{
  "horizontal_flip": false,
  "translate": 0.06,
  "scale": 2,
  "residual_scale": 0.2,
  "optimizer": "muon",
  "muon_scale": "original",
  "lr": 0.014,
  "adamw_lr_other_params": 0.0016,
  "decay_fraction": 0.2,
  "final_lr_fraction": 0.05,
  "warmup_steps": 280
}
Rows from block 3 of a small image super-resolution model, named by matrix and row number. Rows with one number belong to one channel. Each number is 500 + 40 x the weight over its row's rms, rounded and kept within 0 to 999. All counts start at 0. Numbers have three digits each. After the name is the row's rms in percent of the matrix's.
After each channel's rows are labels from the 100 images, of 14976, where the channel reaches its highest value: "patch colour" is the nearest of a few named colours to the mean colour under the peak; "lies over" is the class under the peak. Only what is clearly more common there than usual is listed. The data: simulated grey scan slices of phantoms with and without marks. In brackets: how many of the 100.
# convs0: first 3x3 conv (model.blocks.3.convs.0.weight, 64x64x3x3, each kernel summed), inputs 0-63
# convs1: second 3x3 conv (model.blocks.3.convs.1.weight, 64x64x3x3, transposed, each kernel summed), outputs 0-63

convs0.57 097:486392475477515468566512478446518523516511521505460542522543471417530526500478592483496487459515472467468560488479488465473487478483486495492478573434414459460457482525440465397541516524523498
convs1.57 098:454541474501525494471461451491480565519476507525421500491528513455479447524470466522505487579544469461506473499464434570530538543473592587495537463524540541518483512500538510572556441543431504
patch colour: white (67)
lies over: bone (63)

convs0.46 086:518460484477429464508539539443512417548429524518429574466550462512462494483526527433488520504444502560505450494459509494482485465512453463560500472483439424471430492478482499529484510424449525
convs1.46 085:440447513533548519467414482523500487528528519519569465480567521518519485535478556553525458419556549462528521528548487468568449511445533554543511539503501598571516533509534512513524507533527468
patch colour: white (80)
lies over: bone (86)

convs0.22 116:469517551486533522485436556466491532567416456446529534560512555438541473517487494564506540522565538472503491470491513556468528451501578458611509493447512570523521523474503479487487504499532456
convs1.22 115:504468482497499470516472471542504492444567417511489478512462446548473595490455486454544427489431389535485516505503509435441473534505472461425455511546451452505508475529466495516496507450466525
patch colour: black (81)
lies over: soft tissue (58)

convs0.48 088:503434469535546461443503513446425525518483455505489494499509416582483471512508464437495488449490425513411523547449515423481467484515440515511479538485585520578501518509522488498457509513495442
convs1.48 090:434497478431465491550486454560580490516531443490447516526498536423537570469479491509479501559493482505516488493487539481472532519502545515512568474481412480476583473560417544488550472467453527
patch colour: white (76)
lies over: bone (79)

convs0.38 096:531490466471546518496492546509510460531496455477511479523554561523504541526527491487506492547599514600462465501514531409480448457465553424467400473494497489522529454458458529463455555484468467
convs1.38 081:508539547482438431496502484525529595469505504482478495477439456464493540525482451463460510512427451425543494460455516508472563575577450500475520524543478476502525504563571472558477464452520520
patch colour: white (64)
lies over: bone (68)

convs0.44 077:516499455467475463444448469491464463502543490475568503468471522474487469444490505459501605463470419520478511459481450530455469543596545481596522501495474457528501431520451488517497490512435552
convs1.44 085:519578507506468527559475510518510540486543477449450530525509418485477501574513522508510411574503505497538559536499533493529496420421507520541411440517518468503444568470560518484486524499528468
patch colour: white (46)
lies over: bone (53); mark (33)

convs0.11 097:492484518443537484484481543470502451506474511516444439513458479534480544538491473499468506467462517497517381502469466476496522547468553481502467416567556487443532605474538506527413530557474480
convs1.11 091:470467539575477512506524465511542531526544532508556518480538476451484425457502525514463464513524516531516568488545614515516487473561464522515555551415476478566469474519419464471568470482520476
patch colour: white (41)
lies over: bone (67)

convs0.33 109:497484423541564487477494546468499525474505561447488474472535504475494474549449481478432479450542485498536493567479492465491461544537466528561456515400485522496560488485579538452551514543482405
convs1.33 112:508442523448468544528435549524481457543448461534459549513463483447516539416492430570526488496477496462470469514570493495451499514556450475510464454524465467480529486453507482489399417498510537
patch colour: black (84)
lies over: mark (84)

convs0.43 103:527502521497582584531466519504530452456552487428467449495535541543519480438523427430507485559537498554465568451477449504474455467469520499435508478448539509518446514565460494503534548536494515
convs1.43 093:531466478504446454508525509484480543527456469525546512521474470443466532523493482486521489465432418422560421523555520469473526502509499479451463498612430505478563465441510545526492450476437518
patch colour: white (62)
lies over: bone (60)

convs0.28 115:506475517470487515561486534493488465485542580533563483530458482442482404452482523463502506498509463471519347520495536495480490437489488472566471540450525426483536489482469519519518516549436496
convs1.28 091:451542494485569482485521459536475473450466464477460530496584518574516508559532494484524498496509542504498454501489422475475501532438523495487525439601521496537479507476586480403549519476475576
patch colour: black (67)
lies over: air (51)

convs0.7 105:481529517449468479486494541468439472497406548472520459540502532498523498548461479408421484520469559534490476509516524508559467440540384439487502511494481505465453481464451443438499448485502516
convs1.7 087:455458474530474475460461455511492452491574468571486604519498508450541526488458554544537562505538458472455531490470423544495520483503537473586534489456540529540554530539544518487436478510545496
patch colour: white (84)
lies over: bone (84)

convs0.5 096:486555568505553493534471546415427516414481522555472572527489516508509432486512542450561475531482487493443477493536481496553441503468505509493458432503504545471438502440430526493567483478482488
convs1.5 087:561452459470479543449452498565491560541465478480547451492548505525518545462482486459472475453478509533517494540467554469431516511507523493519452479496486406547467512487599505527446581485558563
patch colour: white (41)
lies over: mark (78)

convs0.6 083:564436447432482466408530537515476531508472495491561465509468576542538521504454548511434474506462434441521519507561427496522473500524565454532488440455495444511468503479474475461484441478505469
convs1.6 088:489581549530476502599409484466586505516538492524501531553515391425488468445487479447548501509483520540487510503489548513501518515453463530551546545556520528463468497543530556497505515521470506
patch colour: white (58)
lies over: bone (49)

convs0.37 094:456513462466483506464460454519453423470471496532429451471534495536482421502487469487490501540516562485495419524519521454474486438493522535536488518484502457505420481447517548393445497435461440
convs1.37 087:513443502504554515466524565501531563515462440439460527570534573487545502512434532474498543479504378482560569467480433484485515521537499476538459464476499546540539510491547485541496508538535463
patch colour: white (48)
lies over: bone (46)

convs0.47 092:516456490521510486469507503490475472526488522460490464429525547477520517491509548475470450510400528492480433485454500521561559506535458443648452456542509492546463496498414488482561521497533496
convs1.47 093:523480533499487490507587494494494482499530497499527432566514454515504446476503564517461506537546469466542556561548566406437398470495502531490501539527510603490482537455514539500470559521503496
patch colour: white (40)
lies over: bone (67)

convs0.54 086:511517456514498465434506537505508522472513420548451484530568430457502462484537438490474549452497489466488448473410447465446458412460507511454465500466436511406526485527481513455482538475503495
convs1.54 090:450499548471512534520510520498478503525493597508527459456466510554529528476485574519427543531555498551498547505526540542535492556533500495556594507471558531575499544541439523484546501546561551
patch colour: white (38)
lies over: bone (39)

convs0.15 101:497475514492494494454498484499540554486489440514434405503479517457505469538475506441446402450533417486489536517461555522494429484496501491506381503547523465580492524464491447524528508482523534
convs1.15 099:526578482524505434531506509495563481451515416485532520551580484481493547497479515465494556504456506500537486442501460466446565525514492498498549474441471520436432475551532515450491479497460383
patch colour: white (87)
lies over: bone (96)

convs0.16 084:560464503482537435485473515506463561483480503515540469460540419468513519530519485498428480470511482481505524563484377483462481492464500467467547538512433463502475431459495571573514516586483470
convs1.16 082:462566481500449557503481445493562443513537480438536513474472507492483531482487516509541474534501493506495474492543451540518477435479552469550443407460499419496477544588503517467501432486553588
patch colour: white (78)
lies over: bone (65); mark (25)

convs0.4 099:484557503418457457526454472514477420492506511478488463473486474439509490559523507480497526537430553501460425554498575506515480542518465575479500535448565503470512612465438501463499489485501466
convs1.4 096:531456455520497553524542447474466422516516510529494531617506534503498422463465512500509490502456539490512557505467508487525547452500472452505464499499462437521558431527580474429441484510482423
patch colour: white (99)
lies over: bone (100)

convs0.51 096:484549482541536536533455593467423501447458507526498485472469480518507418512581496472512528465478439530529569475541489461524503496471523525430472548497580472495452547479429490517573540474500461
convs1.51 097:490434454476463524479569506488458450553538580463505560509470540533465499492511499503509454518450493482471466531514565557512578519540502531454495428467435485507505431439571462454472455489428501
patch colour: white (46)
lies over: mark (29); bone (28)

convs0.42 086:552528487490467489520509546426482502528439485506505492540489487558511520591513484479588472460461541518562530529437493512496562530497575467484556498487541502553477542454375492532449534490522471
convs1.42 088:440523493529511527484497482594551492492500473508528537457534511470487451452470484508396509535519477487443495454538552476536469500513465510478465556454455510471491456515645487490534448454470438
patch colour: white (68)
lies over: bone (70); mark (27)

convs0.19 103:516499470424506508535482452436517466518463473502516537476503456481434537479476522517453462550540440502437407456478544554521497473440521466525405493510555468521556496466531486422507572454528513
convs1.19 078:462591532525491471414455544522499576461523543503482499572534530497578449508500487422534525498521464522538567575480520458524498523556501550519530511486440518521426526533496504527514448553483464
patch colour: white (51)
lies over: bone (65)

convs0.2 077:458488483460423454529541498493543533494474556514493540453544524459580526488507475524463433432446494509473501450441520578481502517460526456487481430455485548611459451509548501498547509482474526
convs1.2 075:503548477525573451458457498429459502496502503470469469525511485446514482557427470475574540543539534561528498531578493469525536483577539469527484600495527466460580509476472528528508537552493473
patch colour: white (72)
lies over: bone (74)

convs0.8 092:498482519475476516476524527455497521555465549499489475466483557531529537557569442521521497498579482454495575538449523514525452535496410541567513537471431464420496445462461518539489462454510566
convs1.8 096:450498498517501465518515428501499471422477447512501481513489468420489501449475513491494562494453542514470441531540344474483563460477503535462441504543517500505459522569547486455494460550480504
patch colour: white (25)
lies over: soft tissue (68)

convs0.0 100:521496589470524422482478525494462472482548545444516531506520461525537523513448474515474489515523527493501400530505538394464463485507460490539441484495542446532498392433502534477461476443527506
convs1.0 130:511520401486511475486545483522569481536378517479451529494491519503522480509544501541540490447522492587485447472431512577499527545508555465433578514520526510461493515560506479478467511456545512
patch colour: black (100)
lies over: air (79)

convs0.59 079:497515424454484454436518509463496559553541522468392444531517493464532519468541488415496528432563530490478498484507451507517532497484474545520515468539438488454512457443465578539510514523576498
convs1.59 097:470423560539506425541477462435466454465422523530550563508436490526457519471453504499491522504463540484517502484544472547528458505541529500474508490441534540536533539537548423545557449555478543
patch colour: white (85)
lies over: mark (50); bone (50)